config.yaml
arch: "uvit"
conditioning: "class"
cond_dropout: 0.1
mlp_ratio: 2.67
inner_norm: false
Rows from block 2 of a small class-conditioned image diffusion model, named by matrix and row number. Rows with one number belong to one neuron. Each number is 50 + 12 x the weight over its row's rms, rounded and kept within 0 to 99. All counts start at 0.
After each neuron's rows are labels from the 100 images, of 14976 (inputs lightly noised), where the neuron reaches its largest size: "peak on" is the class under the peak. Only what is clearly more common there than usual is listed. The data: patchworks of several textures.
# gate: MLP gate (model.blocks.2.mlp.gate.weight, 848x320), inputs 162-215
# fc1: MLP up (model.blocks.2.mlp.fc1.weight, 848x320), inputs 162-215
# fc2: MLP down (model.blocks.2.mlp.fc2.weight, 320x848, transposed), outputs 162-215

gate.504:33 31 30 45 41 43 47 66 54 62 46 32 44 37 63 53 38 57 35 61 55 36 52 44 50 48 48 45 30 36 40 52 57 59 64 41 43 55 64 46 51 78 44 57 48 36 41 62 65 52 58 57 38 54
fc1.504:58 69 62 53 48 55 33 48 59 53 64 48 58 61 40 28 57 52 52 54 35 48 61 62 61 42 37 50 36 63 50 51 66 44 58 52 48 56 42 50 35 37 49 54 57 72 70 35 45 44 46 35 45 65
fc2.504:68 55 34 51 60 51 42 33 36 60 61 41 58 52 55 61 55 49 69 58 55 50 30 39 47 37 45 67 43 57 62 52 64 56 42 38 42 39 52 55 57 39 68 42 57 53 45 47 30 39 26 47 49 47
peak on: rays

gate.757:53 55 58 53 59 40 57 42 40 62 41 41 47 34 35 53 44 82 30 58 64 24 42 47 61 43 60 51 61 49 37 53 34 39 33 46 59 61 54 47 36 47 52 56 43 25 53 41 44 47 29 46 37 31
fc1.757:45 52 45 57 42 52 46 59 33 53 58 46 57 60 55 42 70 39 68 52 34 40 60 54 45 39 45 57 49 45 68 44 71 60 63 53 45 51 31 57 71 62 66 71 71 76 45 60 56 37 55 49 62 66
fc2.757:41 38 60 60 40 42 48 33 76 50 41 53 44 52 38 47 44 53 54 48 33 61 56 49 53 70 34 49 31 52 58 64 74 42 42 58 41 45 58 38 48 44 30 54 45 65 40 99 57 42 61 58 56 46
peak on: honeycomb

gate.453:42 57 56 40 53 60 59 50 38 52 58 31 34 55 68 42 30 47 36 62 60 70 50 41 60 47 54 62 82 54 57 44 70 61 56 49 48 31 62 55 49 34 58 50 63 50 41 32 63 63 50 48 60 56
fc1.453:33 63 60 45 54 36 57 54 57 42 63 22 41 61 67 50 48 51 70 50 34 62 49 47 47 50 42 52 62 59 47 54 52 67 73 43 43 33 51 45 47 43 54 50 61 56 41 48 57 54 57 51 43 51
fc2.453:46 60 33 45 57 68 54 41 68 49 49 42 63 50 52 61 39 51 61 52 53 33 49 37 51 47 42 56 44 47 47 60 38 38 56 64 25 43 53 59 42 19 48 65 59 62 53 38 38 65 55 64 61 67
peak on: rays

gate.240:38 45 28 48 65 44 62 65 48 32 32 51 60 44 45 66 35 57 50 18 60 50 69 50 33 39 71 63 51 50 69 43 67 28 59 51 42 57 48 36 27 85 44 59 52 36 52 52 62 48 36 50 51 56
fc1.240:45 57 43 45 47 39 39 31 24 43 55 30 29 60 47 59 30 54 33 50 60 46 48 32 67 53 47 37 61 61 62 74 62 65 56 41 41 52 50 31 21 51 59 47 27 08 54 18 23 49 53 42 45 45
fc2.240:47 52 55 52 41 75 51 71 63 37 41 50 64 54 43 50 35 54 55 32 41 38 70 58 32 53 61 75 55 49 65 38 51 46 58 53 56 44 32 55 48 75 33 49 62 33 48 40 68 48 39 47 53 60
peak on: checkered

gate.672:58 36 49 38 55 30 50 66 47 57 63 26 75 55 53 31 66 56 48 36 52 62 40 55 58 26 49 57 37 43 59 55 52 54 58 53 55 57 64 46 30 68 74 55 48 47 68 57 65 38 42 41 49 53
fc1.672:68 59 69 46 37 22 42 61 30 64 62 41 46 55 44 43 58 63 58 65 44 68 42 61 67 30 33 28 51 40 32 53 46 48 45 55 65 45 68 47 44 47 51 61 35 52 54 67 41 46 50 56 39 79
fc2.672:41 58 67 40 54 64 49 58 41 45 58 48 50 74 43 45 39 50 50 37 53 65 47 58 62 40 39 23 65 58 38 34 33 45 39 59 50 43 37 41 46 67 53 45 56 40 64 00 59 52 45 37 58 51
peak on: checkered

gate.364:30 52 65 57 40 67 52 38 48 39 37 29 43 47 63 42 42 44 40 48 68 69 41 46 60 54 40 37 62 63 50 48 49 37 47 47 40 40 28 45 26 47 71 36 32 45 31 33 53 45 65 64 58 30
fc1.364:30 53 64 57 72 55 66 39 39 44 41 40 53 45 66 32 35 44 67 46 52 60 42 53 61 48 50 43 57 71 31 49 76 47 57 36 40 51 34 47 26 42 45 41 33 40 34 40 54 62 56 53 54 32
fc2.364:24 69 34 34 48 31 41 52 63 57 56 70 37 50 28 62 75 45 31 48 59 32 50 51 45 44 46 28 50 44 60 61 60 55 32 46 55 51 47 43 57 55 63 49 26 32 43 09 31 41 34 69 54 43
peak on: striped

gate.600:63 39 19 83 44 44 68 48 46 38 30 52 40 60 25 36 60 61 30 57 35 64 46 59 61 60 56 33 40 64 55 41 45 59 80 45 50 52 56 31 58 63 59 66 70 57 71 83 39 69 43 58 45 42
fc1.600:39 34 35 59 65 44 57 76 52 55 61 45 52 48 35 47 76 47 48 74 45 63 34 60 53 49 46 43 44 53 61 65 60 63 68 47 68 46 38 44 54 60 72 61 60 54 47 77 55 38 49 68 52 32
fc2.600:59 77 68 48 60 22 62 58 60 37 46 60 47 52 37 35 54 43 36 49 52 78 70 46 67 59 69 26 44 50 48 71 39 51 49 49 55 41 52 62 53 28 53 50 51 56 79 43 40 31 52 32 42 31
peak on: checkered

gate.582:62 71 39 68 40 57 46 31 35 48 46 55 42 37 50 37 31 59 49 57 61 41 46 46 48 45 58 44 52 55 41 38 54 53 38 31 22 60 59 37 58 34 58 41 56 67 51 47 29 53 70 33 47 50
fc1.582:68 51 40 56 53 53 47 32 40 52 56 48 39 27 47 54 46 50 47 54 52 42 43 32 74 57 52 60 46 64 25 40 54 55 26 59 29 59 63 44 75 25 45 52 56 50 50 27 27 40 68 28 51 58
fc2.582:52 67 65 39 49 51 52 59 55 59 42 62 58 48 43 44 46 61 34 47 61 44 71 60 59 47 45 29 65 44 41 59 57 48 52 46 28 37 61 46 48 33 64 50 44 65 68 00 38 47 36 54 55 55
peak on: scaly

gate.714:36 76 72 55 61 30 53 52 53 70 69 48 52 42 44 62 47 28 55 51 28 44 58 42 47 78 56 34 44 51 57 46 63 63 46 60 40 55 35 50 42 37 54 48 72 54 47 43 57 23 43 32 53 41
fc1.714:71 60 49 65 60 34 37 66 54 57 35 66 53 30 40 35 47 46 68 58 39 36 50 41 53 51 43 30 43 45 17 46 37 55 48 58 41 71 49 28 42 32 38 65 47 60 39 42 47 40 57 47 31 58
fc2.714:55 47 54 30 65 36 44 46 43 34 41 44 67 52 48 41 35 41 44 51 43 40 65 59 46 54 65 85 56 54 66 76 64 60 42 36 47 63 53 53 57 31 47 64 40 33 46 32 40 48 57 40 51 60
peak on: crosshatched

gate.290:67 28 64 43 50 39 44 41 57 41 46 47 54 49 64 27 22 25 38 52 49 58 64 53 27 66 36 60 62 57 32 77 49 60 49 42 34 37 53 44 51 54 45 40 68 48 67 39 35 59 32 33 52 58
fc1.290:29 51 54 55 43 60 60 58 65 59 55 39 40 59 60 68 51 63 52 59 44 50 55 43 80 50 65 21 40 51 58 47 35 52 68 52 38 64 32 60 46 54 76 43 40 56 55 38 82 36 61 49 54 25
fc2.290:50 69 71 55 62 43 48 43 68 51 39 62 36 54 42 40 67 56 50 62 52 39 38 63 52 70 46 47 48 48 53 34 63 39 49 42 57 54 67 46 53 59 52 27 39 67 39 73 48 48 80 47 42 36
peak on: rings

gate.257:48 65 40 52 64 49 61 59 58 68 42 66 36 39 51 56 61 47 67 68 39 49 46 26 34 70 52 42 47 44 43 62 47 48 65 44 60 50 55 40 46 60 49 66 47 64 25 67 36 57 43 75 31 33
fc1.257:58 48 72 34 58 41 62 55 59 38 72 57 64 42 40 44 65 53 54 59 47 38 74 48 45 56 53 61 55 46 29 62 47 61 56 59 48 45 36 41 48 50 40 44 37 73 26 50 65 59 51 25 33 37
fc2.257:44 50 39 44 48 60 50 52 57 55 26 66 40 45 38 39 56 32 48 53 61 43 46 59 56 66 62 50 60 40 57 53 48 43 57 36 55 42 49 44 30 58 60 61 14 47 43 45 37 47 34 68 38 31
peak on: rays

gate.113:61 58 21 70 33 50 38 55 51 55 51 52 41 64 55 43 27 54 50 59 41 50 59 62 53 25 37 45 51 63 59 50 66 32 32 39 40 29 57 43 40 37 27 63 49 57 44 65 43 53 42 66 50 44
fc1.113:45 55 67 48 52 73 56 43 39 45 49 43 55 59 59 65 44 57 60 73 46 67 48 42 46 66 62 55 58 45 45 48 31 68 51 46 63 49 52 47 68 54 63 46 60 42 45 35 55 49 52 37 51 49
fc2.113:58 43 48 61 40 52 31 57 63 55 39 65 54 36 54 48 37 57 48 50 62 30 38 41 61 52 15 57 59 56 62 47 57 33 37 49 36 55 62 50 56 43 54 72 40 46 50 99 52 38 30 70 50 57
peak on: dotted

gate.112:64 50 31 57 62 69 48 66 56 42 47 60 59 49 46 24 44 58 44 72 68 54 64 49 44 48 47 56 70 55 41 50 51 47 50 40 40 54 41 37 43 50 66 31 48 52 54 40 49 44 57 59 36 35
fc1.112:56 68 39 27 45 46 30 56 48 64 53 62 52 45 52 48 36 50 64 57 52 46 56 35 52 48 54 55 37 39 54 42 51 39 55 61 78 44 86 42 45 34 38 56 58 36 51 51 60 52 43 57 43 42
fc2.112:45 44 50 64 38 42 44 51 39 58 41 37 45 63 56 65 57 39 35 47 53 35 32 62 72 45 67 63 53 53 45 52 49 48 48 58 27 34 50 51 54 57 58 61 33 53 65 10 49 48 46 37 41 36
peak on: striped

gate.398:58 54 42 42 42 57 58 29 45 45 35 44 53 74 61 57 47 53 41 47 63 59 56 65 79 58 52 46 33 60 55 48 41 59 41 33 47 59 28 51 34 31 39 39 69 39 36 68 67 62 41 42 41 54
fc1.398:48 24 56 52 73 47 59 48 48 31 40 52 40 47 58 66 49 71 41 36 72 63 41 68 53 56 56 54 51 73 46 41 63 32 30 45 59 53 44 48 40 40 20 24 52 64 37 55 59 76 47 53 33 64
fc2.398:56 73 34 48 54 56 55 46 37 46 41 63 47 79 37 38 25 80 59 60 48 43 44 52 25 46 60 59 48 55 37 43 20 69 59 44 42 38 77 41 36 28 45 55 74 61 41 31 42 54 54 38 47 44
peak on: honeycomb

gate.183:44 43 54 63 67 48 55 48 51 39 67 53 65 54 48 26 63 53 56 40 61 60 30 52 63 34 54 40 44 56 58 46 59 68 62 31 54 49 27 48 29 55 59 15 40 58 66 40 46 45 40 40 42 39
fc1.183:56 46 41 56 60 71 37 60 41 64 66 50 47 58 58 38 62 58 56 26 70 57 57 74 78 33 30 59 60 55 43 43 47 52 64 56 35 51 50 44 57 26 66 37 58 81 57 54 37 43 51 40 40 59
fc2.183:47 66 24 37 56 43 53 42 44 45 39 44 55 37 64 52 37 62 46 66 44 43 52 45 36 55 71 50 48 42 42 63 39 40 39 60 36 63 36 63 37 42 51 83 46 55 48 24 56 73 50 46 49 55
peak on: spiral; striped

gate.594:56 66 77 49 66 61 46 22 30 52 68 59 82 50 42 28 52 64 53 39 33 66 45 40 56 24 52 34 56 51 66 52 36 49 55 45 59 48 41 50 36 59 55 48 68 63 51 66 59 62 50 43 51 48
fc1.594:68 57 54 42 55 31 67 44 44 34 33 63 41 60 32 66 49 45 54 52 56 70 55 44 48 67 75 43 39 62 26 32 35 56 35 53 39 43 53 46 40 48 46 45 50 45 71 35 44 48 57 39 45 46
fc2.594:53 31 32 60 44 68 43 86 47 59 48 37 31 29 66 45 57 46 60 60 47 32 49 39 56 53 15 60 49 29 50 63 53 45 39 48 60 58 64 44 56 48 63 45 41 26 41 65 35 45 52 68 39 52
peak on: spiral; rays

gate.684:44 52 62 53 42 66 69 52 47 52 60 52 51 29 59 38 31 64 39 34 39 57 40 44 40 51 57 38 54 47 67 51 36 58 31 42 59 50 56 38 63 45 60 52 51 30 54 57 22 61 47 46 45 43
fc1.684:51 43 57 46 45 43 41 47 40 69 54 45 51 21 67 49 43 61 39 36 20 51 34 43 35 39 40 46 43 48 51 53 34 65 38 52 58 70 65 27 36 67 52 59 24 49 40 58 37 47 49 54 24 36
fc2.684:74 51 40 55 33 36 45 48 49 64 34 40 53 74 63 50 67 55 57 55 32 48 30 53 65 64 48 70 49 55 58 45 42 37 59 60 41 47 61 73 41 64 32 56 51 44 62 28 63 42 35 54 34 46
peak on: rings

gate.255:54 50 54 52 57 44 46 51 22 39 39 50 46 44 63 52 44 50 57 59 67 48 62 43 66 27 63 42 57 49 51 28 75 41 35 54 65 53 64 44 37 44 37 50 47 56 35 62 36 53 64 59 30 40
fc1.255:34 59 68 37 14 39 44 39 64 40 58 43 51 45 37 40 47 72 33 45 58 82 46 52 37 67 44 31 49 31 57 55 26 62 42 45 45 50 72 52 46 56 45 49 59 25 57 54 57 40 52 48 75 31
fc2.255:56 49 23 52 41 34 54 60 36 53 52 36 51 66 43 62 51 41 63 72 44 42 50 26 46 42 69 62 33 45 50 48 55 51 45 50 44 58 44 63 56 40 33 63 41 46 48 96 47 47 63 43 59 58
peak on: spiral; rays

gate.512:48 43 46 62 33 45 52 47 53 71 57 61 37 45 64 25 39 48 60 50 40 46 38 66 47 66 63 48 15 83 47 73 51 36 44 30 32 51 62 44 42 45 48 63 47 51 49 44 77 53 57 33 55 64
fc1.512:40 39 44 38 30 54 47 62 59 45 33 25 43 41 33 49 43 49 25 52 78 49 71 63 43 43 66 38 56 49 35 60 47 58 78 57 43 55 54 49 62 43 50 45 37 29 41 46 49 38 43 75 36 38
fc2.512:30 51 49 54 39 49 45 36 46 45 32 46 51 69 40 51 58 38 42 52 44 24 33 49 31 65 51 36 48 47 60 58 41 38 47 44 41 64 48 63 28 43 63 46 48 48 43 79 43 50 69 46 46 82
peak on: dotted

gate.519:44 49 43 43 59 52 47 67 46 42 38 33 55 53 41 67 36 76 46 59 53 64 55 44 55 64 58 49 50 55 67 46 73 43 63 42 39 41 54 44 63 59 46 30 36 47 44 44 48 56 49 36 40 47
fc1.519:56 36 51 49 43 48 49 42 47 53 60 63 39 59 67 47 71 33 34 58 57 44 57 51 48 34 62 48 60 49 49 50 52 48 20 58 55 50 48 59 35 54 49 44 52 52 63 52 41 54 52 66 39 50
fc2.519:41 62 49 39 44 55 34 54 48 51 35 48 50 49 50 49 39 53 49 60 49 62 62 40 51 45 53 66 46 48 46 27 49 42 51 51 48 52 56 40 63 47 48 39 54 49 45 99 49 62 47 37 43 48
peak on: rays

gate.208:50 64 73 63 47 37 59 65 60 55 53 42 54 48 47 68 37 69 70 80 42 74 60 39 44 51 61 47 55 56 59 45 23 48 45 33 62 48 28 44 39 64 44 48 56 48 76 46 56 50 53 67 54 62
fc1.208:48 32 48 43 45 76 54 28 50 46 32 63 57 29 51 51 39 49 43 37 69 58 52 45 41 53 51 47 61 55 29 45 45 52 65 61 31 57 62 47 47 17 55 41 35 51 61 32 60 40 45 51 42 49
fc2.208:59 29 35 60 53 66 35 23 20 26 51 48 48 36 66 46 51 47 55 38 52 35 30 41 41 31 25 58 41 32 46 51 58 41 34 56 47 51 63 41 69 54 45 50 36 45 36 73 50 48 57 59 61 36
peak on: rays; checkered

gate.320:47 54 33 70 53 59 42 41 53 22 45 53 30 49 50 43 44 56 39 65 62 43 35 50 46 63 63 51 55 56 50 50 52 67 63 36 23 60 55 40 42 35 43 13 48 23 39 44 41 49 59 42 50 45
fc1.320:53 67 50 63 35 70 55 59 58 59 43 65 43 50 49 56 47 64 31 66 65 69 59 81 57 41 41 36 62 38 64 61 80 58 46 29 40 47 30 47 39 55 88 48 49 42 52 66 42 52 48 57 48 57
fc2.320:36 31 57 51 46 35 51 57 46 37 54 41 55 58 41 67 71 40 66 51 40 43 62 37 50 61 57 59 33 61 36 54 40 44 46 61 50 50 61 57 57 47 50 62 59 36 29 33 59 46 50 56 71 34
peak on: scaly

gate.702:61 38 74 82 51 51 31 43 58 46 49 35 28 48 24 26 38 40 48 49 38 28 29 35 62 62 33 50 43 48 47 47 46 28 48 61 46 58 61 42 56 51 54 56 42 67 48 42 64 56 62 50 43 39
fc1.702:58 54 82 54 50 43 62 53 34 43 42 43 57 46 78 45 51 52 57 66 55 45 45 29 56 54 61 69 53 57 66 55 52 69 59 46 49 41 51 59 42 22 67 44 52 48 58 49 79 65 45 30 50 52
fc2.702:59 57 38 60 48 41 60 48 25 53 68 40 52 32 42 59 47 62 40 61 48 26 63 36 40 46 32 57 37 39 57 50 56 48 42 48 38 39 76 53 77 29 70 52 55 61 50 87 52 47 62 55 46 44
peak on: checkered

gate.557:54 45 53 63 48 58 49 33 39 43 31 59 50 42 59 35 38 68 44 55 63 47 47 44 54 66 81 37 39 54 17 50 42 47 44 54 44 68 58 55 42 58 58 56 40 64 41 43 42 46 52 47 45 51
fc1.557:45 62 53 36 43 40 55 50 56 58 61 45 57 49 56 64 57 47 66 58 35 63 57 09 50 59 46 43 52 46 57 45 50 57 52 38 54 43 31 57 57 35 50 45 68 54 78 26 40 51 41 45 60 48
fc2.557:35 43 43 61 59 57 50 48 38 35 44 36 46 35 58 43 50 63 42 59 49 52 65 69 51 68 50 44 44 64 35 52 53 34 37 44 17 37 65 39 38 46 73 46 38 55 30 32 39 32 55 67 59 53
peak on: striped

gate.414:56 38 44 53 48 45 42 54 47 80 56 43 38 50 55 52 48 62 56 42 51 33 33 35 73 75 53 67 58 47 55 42 47 71 47 48 41 52 52 36 46 45 32 60 37 65 43 44 22 43 70 47 29 61
fc1.414:73 52 44 35 59 36 44 74 56 66 48 60 55 47 54 62 40 58 45 41 26 50 44 70 57 54 54 56 64 25 45 30 43 53 46 50 48 62 31 41 78 59 44 65 36 55 13 72 56 54 49 34 42 48
fc2.414:59 44 47 64 61 28 42 36 46 30 64 51 48 58 48 56 52 49 57 46 32 76 31 59 57 37 56 57 09 49 50 43 50 75 41 54 58 37 77 64 54 42 46 31 47 40 47 70 56 75 46 43 68 40
peak on: crosshatched

gate.631:45 51 46 56 56 54 55 35 37 43 31 49 48 34 40 35 62 50 47 37 37 53 55 41 31 60 49 32 36 43 47 64 45 48 39 51 49 50 44 45 58 51 24 64 55 47 64 70 46 62 58 60 46 39
fc1.631:55 60 56 44 37 56 42 38 42 42 46 39 75 58 37 52 33 47 36 52 40 30 66 50 63 51 59 49 60 68 49 32 33 45 48 62 47 41 81 57 48 37 39 38 24 34 44 16 23 57 38 31 60 63
fc2.631:49 51 35 46 44 45 48 51 40 66 49 50 70 61 36 43 71 57 54 63 54 28 57 57 50 34 51 68 56 46 60 29 51 53 48 37 55 29 47 70 40 58 59 43 52 65 46 67 38 50 42 59 52 69
peak on: checkered

gate.755:52 41 65 49 53 54 41 63 45 41 63 45 35 30 27 52 58 45 61 64 38 54 60 49 67 45 27 48 56 47 57 50 67 64 67 49 46 53 61 53 50 51 71 36 58 56 78 35 43 34 66 46 50 46
fc1.755:44 39 46 57 64 63 37 73 54 51 60 35 43 32 56 45 61 62 46 54 49 56 56 62 65 42 11 70 77 48 45 67 55 49 69 45 57 51 52 37 53 50 59 37 59 70 51 39 42 39 73 63 44 51
fc2.755:61 39 58 49 47 50 47 51 36 49 57 35 51 51 63 28 50 67 64 52 50 58 39 62 43 46 36 54 57 55 59 50 48 40 53 56 56 44 55 60 33 56 52 45 52 43 60 00 47 46 66 58 40 54
peak on: crosshatched

gate.743:63 51 51 38 63 52 55 54 44 52 46 58 57 18 57 50 38 52 60 42 43 43 49 20 74 65 45 42 45 48 44 59 44 44 40 68 35 50 49 44 60 67 53 58 64 89 60 51 45 49 68 33 51 45
fc1.743:33 48 54 49 58 57 35 49 47 35 41 34 60 49 50 28 53 66 24 51 69 17 63 56 51 49 66 53 60 61 39 51 63 34 65 31 55 54 64 63 48 46 67 52 22 56 73 39 43 63 35 60 49 58
fc2.743:71 56 48 32 61 23 55 38 41 54 64 70 57 49 51 45 44 51 66 25 32 41 52 25 58 54 47 46 30 42 44 31 35 36 47 76 48 37 39 35 66 67 37 46 72 72 67 71 44 41 61 35 63 32
peak on: crosshatched

gate.110:52 33 68 45 60 46 52 37 38 57 45 47 60 59 70 57 55 50 47 64 69 60 49 53 68 60 64 41 43 70 41 72 46 57 55 12 53 55 39 54 33 61 48 38 44 58 38 51 78 74 42 46 40 31
fc1.110:31 36 54 29 58 44 45 74 49 41 46 47 53 52 61 39 45 59 53 64 45 56 40 70 29 40 54 57 55 69 41 50 59 43 83 37 55 59 53 45 36 72 58 35 40 44 60 44 50 48 41 54 55 50
fc2.110:53 57 23 61 62 36 40 45 72 50 60 31 40 39 42 46 51 47 36 53 42 25 48 51 52 45 51 54 31 47 46 41 64 33 42 73 51 53 40 51 63 52 44 66 32 49 43 35 31 33 86 57 52 38
peak on: honeycomb

gate.406:32 58 56 56 34 59 79 61 50 42 51 47 46 42 46 68 61 52 66 63 35 29 43 35 43 43 63 44 47 62 52 47 34 53 68 45 53 55 32 55 63 29 64 52 56 58 36 59 49 48 50 53 61 50
fc1.406:47 55 56 22 47 68 59 73 45 42 81 58 55 43 59 61 48 52 49 54 37 31 51 71 38 27 57 52 36 60 44 48 47 51 43 54 47 31 43 60 46 63 26 58 30 60 61 42 71 62 53 48 61 41
fc2.406:52 66 77 53 46 61 67 37 73 48 43 68 62 55 27 60 48 55 67 50 50 40 70 62 54 51 49 40 52 51 73 54 45 55 62 49 51 46 33 37 45 66 39 63 49 44 65 69 25 58 66 54 31 39
peak on: rays

gate.589:47 63 54 65 39 43 43 69 62 62 51 44 42 64 40 73 51 55 71 47 32 56 40 42 33 42 58 33 56 29 51 44 44 70 38 53 51 40 74 42 43 36 43 39 70 50 45 47 56 42 66 33 63 57
fc1.589:60 48 56 46 68 48 62 56 69 41 44 52 52 43 41 46 54 58 67 49 49 23 56 34 40 36 56 54 68 34 38 28 36 58 49 65 58 47 63 64 70 30 64 51 59 77 50 46 60 42 68 54 40 65
fc2.589:38 29 53 36 61 51 41 38 50 52 19 27 63 56 22 44 58 36 28 52 55 44 57 59 33 49 78 66 42 66 61 72 39 62 53 63 51 69 42 52 31 40 56 48 42 68 42 52 41 59 57 38 49 40
peak on: crosshatched

gate.51:49 41 47 41 55 66 49 59 48 42 68 40 60 53 45 56 36 52 59 37 53 49 63 69 26 40 48 44 56 27 44 68 56 55 58 48 56 64 29 62 61 64 84 55 62 55 51 51 48 28 40 46 35 72
fc1.51:59 42 50 73 69 42 40 60 24 42 73 58 32 50 46 62 49 64 61 57 57 33 45 61 61 43 41 48 40 17 61 56 58 48 49 52 43 63 54 59 45 35 54 52 65 62 51 51 42 30 78 29 40 70
fc2.51:50 62 70 55 27 56 55 54 62 52 58 54 59 69 46 57 34 44 49 44 58 44 67 74 50 58 36 29 62 41 45 51 47 45 34 38 60 44 50 52 61 52 76 68 51 62 53 00 60 29 43 34 45 55
peak on: spiral; plaid

gate.464:38 34 52 58 57 45 44 77 46 49 43 44 48 60 72 38 72 49 54 60 53 50 60 68 44 57 49 56 37 28 37 55 69 64 50 45 60 56 50 52 54 74 41 39 48 40 35 69 60 60 55 60 26 48
fc1.464:49 32 61 47 72 40 54 67 48 19 50 47 48 44 53 31 57 44 50 58 64 35 76 67 23 55 70 64 42 45 17 45 57 72 49 53 59 46 56 54 76 63 40 47 53 36 14 58 59 63 51 50 21 61
fc2.464:39 32 55 67 32 29 56 63 45 58 32 50 49 72 49 32 49 46 43 25 53 49 50 71 60 54 52 40 57 39 44 52 60 61 48 44 63 53 58 54 53 60 39 31 56 67 45 23 76 37 35 52 67 37
peak on: rays; checkered

gate.536:58 67 47 42 55 52 61 38 35 64 27 56 73 47 38 43 34 53 50 40 54 55 49 47 42 58 45 39 57 25 43 61 42 40 34 47 32 49 48 57 29 50 34 58 57 45 49 39 22 34 56 54 67 54
fc1.536:49 41 50 52 53 55 48 33 46 30 48 39 47 56 34 54 50 49 44 53 40 46 63 52 67 58 68 53 51 77 49 25 40 40 42 55 53 41 69 55 47 48 43 51 34 40 58 19 54 58 48 48 48 54
fc2.536:40 24 58 54 70 43 25 63 51 51 90 40 45 38 29 54 62 57 44 71 28 49 50 52 75 55 70 47 53 56 50 31 46 33 61 61 57 49 58 64 36 69 55 45 48 44 46 62 44 46 49 43 54 66
peak on: spiral; plaid

gate.371:44 17 54 36 77 36 48 58 70 62 61 33 37 46 58 35 52 66 59 36 48 41 43 55 39 68 48 56 34 40 25 44 50 57 66 56 52 60 64 37 54 73 72 56 46 43 56 58 63 35 61 55 38 44
fc1.371:51 27 54 63 45 42 31 53 48 33 53 41 33 65 46 41 47 40 55 44 20 51 39 66 52 57 51 50 36 62 55 49 75 30 42 45 60 40 58 49 50 70 39 51 52 53 42 46 39 72 52 67 45 43
fc2.371:51 37 67 35 60 37 44 58 71 61 57 61 45 53 54 43 62 71 47 59 63 52 50 78 31 64 49 41 45 52 32 42 28 58 54 51 59 62 45 37 50 59 57 57 42 56 49 36 55 32 39 48 68 51
peak on: checkered

gate.694:41 29 42 83 58 47 83 48 49 48 46 66 57 40 67 37 54 55 76 41 25 66 45 45 42 67 47 61 47 57 45 71 52 42 56 41 54 60 36 40 46 46 57 52 46 22 62 68 52 68 32 30 52 42
fc1.694:35 50 57 54 39 50 55 48 63 54 45 62 61 31 44 52 47 71 66 32 57 54 68 40 29 78 54 51 60 47 56 48 28 50 54 53 47 47 57 49 59 50 78 42 50 39 49 68 57 47 53 46 47 58
fc2.694:45 42 49 42 55 27 33 49 27 49 64 46 46 52 41 53 51 58 32 59 76 57 67 39 56 43 62 32 48 58 50 53 52 65 64 58 40 32 61 61 57 51 42 49 41 59 23 00 63 51 57 36 56 44
peak on: striped

gate.423:56 62 44 44 24 28 61 33 43 56 65 35 34 46 47 32 34 59 50 37 39 37 43 68 48 55 65 31 34 47 44 42 49 32 53 58 62 59 48 46 54 55 57 46 52 40 59 39 43 43 74 61 48 52
fc1.423:37 60 50 34 56 73 41 49 51 48 33 57 47 62 51 55 39 49 45 64 36 44 75 36 59 45 62 53 50 62 42 43 34 45 43 62 32 52 65 56 27 31 31 53 38 27 63 33 45 67 43 28 57 71
fc2.423:36 41 34 47 72 38 47 49 45 60 45 67 64 75 44 62 45 45 77 50 65 56 38 33 65 51 45 50 46 42 53 50 55 46 51 64 40 45 40 57 52 40 46 56 50 50 29 90 65 54 44 51 46 66
peak on: checkered